config = dict(
    arch='unet',
    image_size=40,
    color_jitter=0.2,
    loss='l1',
    widths=[64, 128, 256, 256],
    block='basic',
    attention=False,
    upsampling='pixel_shuffle',
    nesterov=True,
    orthogonalizer='newton_schulz_5',
    batch_size=64,
)
Rows from block 6, named by matrix and row number. Rows with one number belong to one channel. Each number is 500 + 25 x the weight over its row's rms, rounded and kept within 0 to 999. All counts start at 0. Numbers have three digits each. After the name is the row's rms in percent of the matrix's.
# convs0: first 3x3 conv (model.mid.0.convs.0.weight, 256x256x3x3), inputs 190-208, a 3x3 kernel for each
# convs1: second 3x3 conv (model.mid.0.convs.1.weight, 256x256x3x3, transposed), outputs 190-208, a 3x3 kernel for each
convs0.210 098:520494551473485514483521482471467500485477502493503497486526498490520481514490517459502489493506500473540508480529494502493486540512518488515532488489466518501521468467462488519532490512519503488464492455501535508506525484493499521497482482462480496514523495518521475512477500543488490510463542479480520502484477503506491509532489488515490484482481440529480505470501500450493487487505482531495492501526498515500542516532537508479538548518478530539524502505490542523503494459452506481557515472502477507498498523478
convs1.210 064:477511533499443494489474492567488516535479437499545516508472477512493537499512537499481544564489492493519503517459485491502520504500497501533511477506503472484456507470511450424475482513510482489507463460441529493532480526505475482481480474458484480511441514498538486491503524466460542478500509501478497453486470495495514528507503529504544503446497478499482537523510521510516490445452533512492506473457448497481484510512458527539483510495531525504511459493479507492512510483476499488540512508522474518520513493471
convs0.211 099:505506509478491495505490493487450499459549490521507471517484504494501490507484487526516508520470490544477525479514500490508531479501471468552469453476482535524535478522550479552499535483530528484525491510486495498489489548468469476478455527522511504486485509532508473493511450469515445495476494486529478491498486503501495534493466529494485495478512531473487518492508491526500534528484453479517474529501482470466513480496467509501491484492538530452538525496504510454511543466534445525488492473486508486463505527503
convs1.211 063:534502499478526485477527495453499479476413483492472469459469456509500553516475485507516494534543442525483509525531522500566549513523495482501505508508508515469484504520466487474479506471449474491479488450452514501540521521510544492541467527506503447539505500501491527503510506477546511517517480516512536479524512490469492513525477502498519468475478468485489491505550514463510458495510534513490505495516450527526521476524507489495506491513517490522491451492505458474523477487482500518491498470474546529470516524521
convs0.212 096:493480522496508551475470529495509462528486492521484462539488491498499486496482459502521502504490499536480497471509536514488523489492451439496508500506486498466542506535494493490471471491532482514490509521436524511488505512467464498483551511489544474458530497472502528497462485485450426472502553517523447500518526539557506445514513503473473513487495464478526471538484479493453511472479474474439503521446492521461526485486482496470495510479481478502498513496513494471474540504514534506489503493496497512495492489456
convs1.212 054:511538490512482513466453552523485467511530475514505494533528493540508528481499506493513464471567529472499476540526485483516476533508517493513498498506497537502481502505488477481485515472515525497536487486484492499499506520457556558487487530517496498495484534500491559504481499490491543481481497529508493501478481468521504491472510510484510478499516511531541505531460521554502527505504484473535487547520497467486514499464521507488494494466493495526497516489525498489521521489555529515460502521527496494503486518499
convs0.213 099:493536499513486529529490514523475488496474448522477491485471486521522524509488516483512480512552465493504484484506531497475517450473497549518507520509520500506520508481452485519502468510500504511553470471475493538508482495482515518514493493469502504506527501537509496504514501485487473491551516485478477504520548487509444459499481481558465485535480542525537490426476496519496514498457481468496515474472498467481508492470526494503503454499498538480510497481527515513488514486565486506469531515524492481534504469480
convs1.213 070:437487467469507519464457518489479486506508531494468505469474516494468467483508515512489498518502511504473462516581537526562517507507573505512501508478472509471457515492485494481491488496483473478493462447453461501489484531520502534521543503483491492501531529487497531491506489509513513464503527511544484471490490451501516481461482469475506467488512487467501463491477489522479476490485492503498505513484462473510522489515499492508491459493508497552502488522505440484446455486465486482440500494504502525523490503487
convs0.214 095:536523491555511478501494479463478500488551509551574459477478512495519457467503479512465497492558490505529479463517502490486474450501532529498481573526536517484519524537525519461503467498509486519557506511496506465514461511480484500511484531484466488466504438505524510484499556476472478461447490517471487525479522535466510512483492541484497449482438522518506512471545512459477558496488492503469481515500439475488516487464497437474480505465509486482514490477489456459505446492488514477516507505540460500509492486491
convs1.214 053:574514528521492547486525493551479557531528514486493519481479551521469481510497499514502519509534503515470477454512512511524491487469528532470510464503482518485461497497504539504500527489468494504490536422496488481489496469518474501482483493465513471474568531495498497498459505505498501534511508492522514518481523513506515509536506543532524494446519461465546490469466529471506509511542476561519505543568490491539484474514499488488483515477492522532503499506508493464499506503466492529522519494557529518485505519478
convs0.215 102:533505487523495531523473470485458439504467527461500471528531506507496530544510550480512468499526487489491495467500486521495538455500525473473501536442507498486500484551511517554466481506525481491505512454477516541471507535506464504464480501447470508524506494463513490505472503533490520530489481518505520492486477449505456524458540469478494547453493493461502461518456514542499507476527486509420531506468468514515511545521502507524454529500497497482491478537455493466520487462522474486521525498490535507483482502496
convs1.215 066:516533510461520481497494490496450522449506484525438461490511496467525495477428462472467505502525461458503524501492515516558545478524510524479492512521486518529486468481515511489497502449494510482461504476538498473469503539504525511516488550524522467519518505523471488509480469495509434504526516479491520509496557463515553498468509498509482510537510483511493495482518514476512496485510509485546534479509520474509480501496431465478503519489508482527469492516505466519500457461520479471483476525510503478485474476487
convs0.216 126:510542527520524494504529511526479494504488491513511514523490476528485512528539481492479529482490508515531518500512509467524524493521515516531505525514542527533513505519511523504511543488486494551503526530519491558502527480498502497509493479549546495530497505476492502488521510535539499524552530503526536542509473518497515529478545557490493536513473458558512521533512528496530539510517559521512527503526525509511514487519483471512527515470537508534560498509537513521571521542531490551518505515496486492514503528501
convs1.216 236:474463468465455457460453457473483476475481479500483470487465492479473476478464478494497506497489492506514501554549548556566552550560550498492478487479501491500485477470459467455450465460469461447460446434450444454460534528528526550527537526520496492506502505490499486498501485502497492512491499507497504504497494512503483492484489498485500500510501515494498490495490478498494485490505500490510500499501494520518509507515532520514508511493507496504502503510500445449446430433430433424440499486490501504512495500500
convs0.217 096:465483470471452496512465520533461492484499484503471515504502449493520508550502505488474510505497482533544459484526488501444511506516496488511558530510524505491520484480519474569484503506477466499476508509482515426510511507516475481470524476462495531513475478507503547495531450481469494516476508459479492520508534528460540488467525454502529538461476491450465498464513489474484486432522538524464480553523516480515502461480485481494555462507524479488487505474508507486484472430475486498494490499470530530498537527485
convs1.217 055:484499482513515523504531548525512512505504461565515474505496513516559527538498481481516499492536458532471492520538494531516511547477477516504531474492475488450564527475523506490500526476482502511510518504534487517477498452469511496550457482483503479507493482463549491504570524483466510516521474539506468483477486497516533492483511523485472481492521498480528516523504503525484544471488503532498480490491479460470488500514515522535482496487430514491466457455507506508521486529517501536470516489458470502496473481489
convs0.218 098:514453475486532486481517484563490486490458543472481487474539522543530462502509523501509521492488469482501518462500495505518497523480479492505500551485483481517502498534495508483473479484515467513522458498514525564531447494504503475505486467543506507500501512519501466528531455492490461519529489498489497522550516495508524495490476491467495495534491499492519522508475533490500486461528463493493484511506518535482477508483527494491509484474540484516476488483518521470527535478511511485495496533485486479488516482515
convs1.218 051:539512490497511498540497482487499463519483499546478495533483509531475494495464495465543489517531490505519463535533508509538508498457508493489527515502468497476513512521523538505523510516506526525519489494525520494492488479481508518516512496513495474502462486476532514487494537464470522563531513486488484510498512506501463520503494473528482491498511535498494462484499464515516537478486521492511517518490508528520505484519494496493500478478503493495496517481517508457462501477503486481475494530495477515477465518507
convs0.219 090:505537508488497526505502478511511522522485489485524496510502534495511497503533463522507459528557480503510510486479532492487460481500490494483475486438474537466504487512567512428492507511524459504505492494530489509485483514461472505512539505546507482496539527500488446475505498529496476474480467523532506441489477459542497511471548477491492509476472482526488509507569477517449471498504518517479487488521511508441526507502464512518472477454452491513436466509506512557489491529518540440458510495492496463519505457510
convs1.219 043:525478490467509539545438526507463523533527521481519540479447476517541503524496494515504473541498514478524521510477494520458481468480491488521475499498497530552527504500527490544544539493547504506545571519495497570518482482441506486501448487508490535506484497473477482476482483482480517480495521534527540466515544525507523456508518477531497503508479517506496528506515498499515520504439531545510519475473522501516486478476504479500489486512495544521506526481467537535468553530486484511479530496505479515482513548507
convs0.220 094:535510520502470506464490481538546463523488494467527513516515549516484513515527513466522513452512518505519494487477453507533528494547473489505512433538514570459468531482500512494522457491473538480503499513496500501493500503515489476501476459511538517546493435501508487492485506503520497483510509499498510507492514459482483485490490485558454509554521492495512497493474541515489468480515497519512491503498519517511507467462499496534494523490513518528546470478494537513471527451463469538540495488508502524487475482505
convs1.220 053:474504511461492508493515512499508553480507455519507509512501495489483494477492525479514536444525486479524469497449539517487479508481526486539498485495488485478490501497509496498519483490483486492527477488463466520483466511504494485562494508471501492503494547508512493537502499478507531427505539498522512500522505493489522451510492485487504483487524504488456516475507563514484528509492497530507531495480523522462525514496554507523498469471533489518454493518495461484505556492513501518475485469504531556502530501457
convs0.221 090:495445563488501507514522473515475519535525544519505479484485481460478494517546561475512510523490507530531505492494520584501489502556528500472514477477472494499521509511523509534505519498468538502497499507501459522501516484482511499493504491467474500512514499507485471531462467494532492517499495491510498456509501481500474543510508524528500517494469518534527480473507498533517432501517499532487508512503497507476459486467512509474505509505519487484520487506498470471505480514515485501432512486509523501465494496492
convs1.221 048:507497517479559545495532512503503437524510481512498510500460490512552505546505522491476530472539540486489481448445504512442445517513521506504498524455497485505517521528511507523480489500506522538539514541523515547514491541515488435497480487487495496484455541520497549503477534499517469483527522514484522543548499457505471514530490571506494551451524493522514497531473522475516515528513454520498464496489511450480481497525503498472484500485509530476483470511486529541494500518506573552527504530516518494499486508463
convs0.222 098:519499473484505536507516519519489479495444488537472519522507461547487493488495537497495474485480488510533485491505506503462499506537467465496516499464521524492477513470516528471496511474516548515516484514473488496516519494515485481481532463499520485484488545517530483525537481509459475481526472498475533534486544495498472501515528512457551507533490496514482512502469527489467489472471464512524443522521492437524486546454461588463507514528489486496462472523501487531468477520516497494481488531471524534503501517502
convs1.222 057:514484490485521496514508483496478475491506544544481516525555552547488462533510475512490485482492537513512534530551512539473454495510494500491481475489479496485486475486526515501488496503516503556498502438518500492485508516471473550522520541491454496470485466561523553457513503507499484533481536494491503496514483541406502559475521439519481535449532484517522501499508515478537585524452550492493464487512530487546477508540509496524518516522500518487540448521532524519518493522442498492439481494504494465512477469498
convs0.223 097:469495514487497522518493478544499454529515464527487477504492494498502501467487484507490495512507454485515488482500514478471471483462466474462449512500544516478496500472487540480506487507520485507493489492497479523508517506490502514508441526483504498517453476513481531483478525573477485502496491459509490482494511540468525498498517432520483552501518521487471436441485478505508498490514503478470497545516530518512590488512513514523554492517490492464485458501502510502458459471529520516479455540496538536483494507503
convs1.223 060:484521503457484535457501523469508478469497474462528499492529579476533532535486505482500504493525494502451526456514546538538505541494541539517485468493458516481498502501514506529492507479518511470547485503493492485465519479505503533502493487498481477506523524577537507492494456507498513477519473534536417537480509504516557523489510512461484471518506516517463497551499516546449466479467481440435502477479492481486516508522526453479503480525512475539523494506527526482497493482548520492463501494521446485484495465501
convs0.224 091:508492478457499502481516487510500515460510490470505511461458528497521531486500500494526484525541484466491524489506466543460544496500500530475520486504495523522508485477482519510437478525500496502500487478527504507444524533482461482498506471521513477511483482484481524516502461508523492515505438474459497491486523465472525465497483523505464532478528490481499477507515478489490531517507472469491499520484510504489510508458498486477449514493466469504469507481433508513501495496501487530502508516471503517504504473500
convs1.224 043:522455537523512531530458514460481527521518495561505520549506489460499516546529552527491543487513472525486513509512538454505458493508444548500491531487505455482501554519480509521507511532521551525501529530500544561551494515469520496529521452512527507502506532496484498579511469498495486497532532516507470482487490502535461503511517550509493537473491510498517491521449471449474464492511499515468557502490497510521491515541455515481505504499502517492493522509472497519507531533493477515509515500499476461485486506475
convs0.225 143:553537528506545506518529524489453520492467514510480524499513518513531502472538527521555514500541533537517520501475527521518483514519493503491522516460492538513517514487522491534540506517490504507537525492534514535485484508540462482510492512518466533528511495521508494515535525490501506540552483547510506536508569542525544512523525528495514506516492484502485508527540490507532523517523502528537514521550515533534527542495503493477535527522528508511513520514534509537542542501517489549512528508501485495509508504502
convs1.225 292:476457459465450463467459458470484471474473479489490499472469477475461476481465483501495497509487496502487506548549542559566558544556542506494491509487499492499495474460480460455464466465461449465448443439442448441463517532518531531545523537528498503498496497491501501500491487493498499507511506510510507503495484504496495501494497491496508499506495510494488481496497491491493491495498504504506502497500499503527515520519508516506511507506500504501506498510505450429448448427440442430449495505503498499500501511501
convs0.226 097:487504526461493479462507513520480492501506483506496527521550452489497469502511499525516539510544478478519487462512496513495452487469491531527543470493461517541472493496513504470497548511464480495471485505541499504483532506552496483500465463497505518518486501481466467488511520482511520454472494526463476492489493553511491489512484500500530485511520525472468542456515524511466505457482458499499498501499495516513547466483565510481500497514473481496517515469493506448457483503480498516487496504537493453485474491463
convs1.226 056:524488527504536515471508487468496478495492422456523459515508528479474542510476487491458465520488507487452515491504508495493531492480509493482486497503512508478559513535502504521532499470450469469473475485502492486498474473528465558468465521475477499467507468473512483502525522537487500559471525472501512488519492516506487510507443446463559553505512443501528528506516489469500505485484539500499480517510518525473486488490527476490526488542496511490500522490511505522549503492540490511494506496466485553507470522476
convs0.227 087:493495508532446463532510494470532466476484566509474467468538527485472430482484479495518510527490521479508508515478492476561485557504485477501491463490469495469488470522524518517518530516489467478479459455523506477537508540446509518464487490532521517497485443492513479496479449506502489508513540518531536499507511497508444526507480530468539576549499540489554505471503506498504524497503482498491512491488549511478502479512523481531459484489516513465512504472496517482497518494499547495502525507504484499482493521499
convs1.227 040:541501517520514553548530511505528538463480508488461498521541502493539531537506510483521498480514505499546481511481464496453486526457449476534463499511547500515518525547566458488494527536515517494519530518527513536514489453480507472465484498464522525511530485487491509511480458468485459484472511468493483510474481500506465535470523467474490505488501502489482484472470499519491477501513499501501502522516482501464453455507508452504494475530519550500551475507482533549509540521543520536512510488473501482492508491454
convs0.228 092:506495492488505501510506473488515517492495529517499507478484518526514528487471469508512477487478508496469518494541480519488469492510475513497531525460495495468463455489511510531483492500491550452530497499503497465540541517529521476511515520540510478483492501499539502544501487490525456489453502486507483475541490508483500436471479493495523486483552484530456509501500510483530558498489518484428491531528520472510474496551463504461510533497489483531506502501471513520497469493512545457481506492479527529506498503519
convs1.228 050:543500520512474522508490495508524472488504530516477527492534541544504478510515518483509557466497522509491505507524482497472549520445496512502509513508525525480526505517495514470521523483543506516490494551513495536488492496501509564508469515494477493498487489538483505523517460531474471458524479480561488485504504495514505543524495529523497505502517532535505498557472460464485488491506476476539494533521480505535468538487506516485513457477491560516532516502511519527483479514559510489517476500477472470489447508488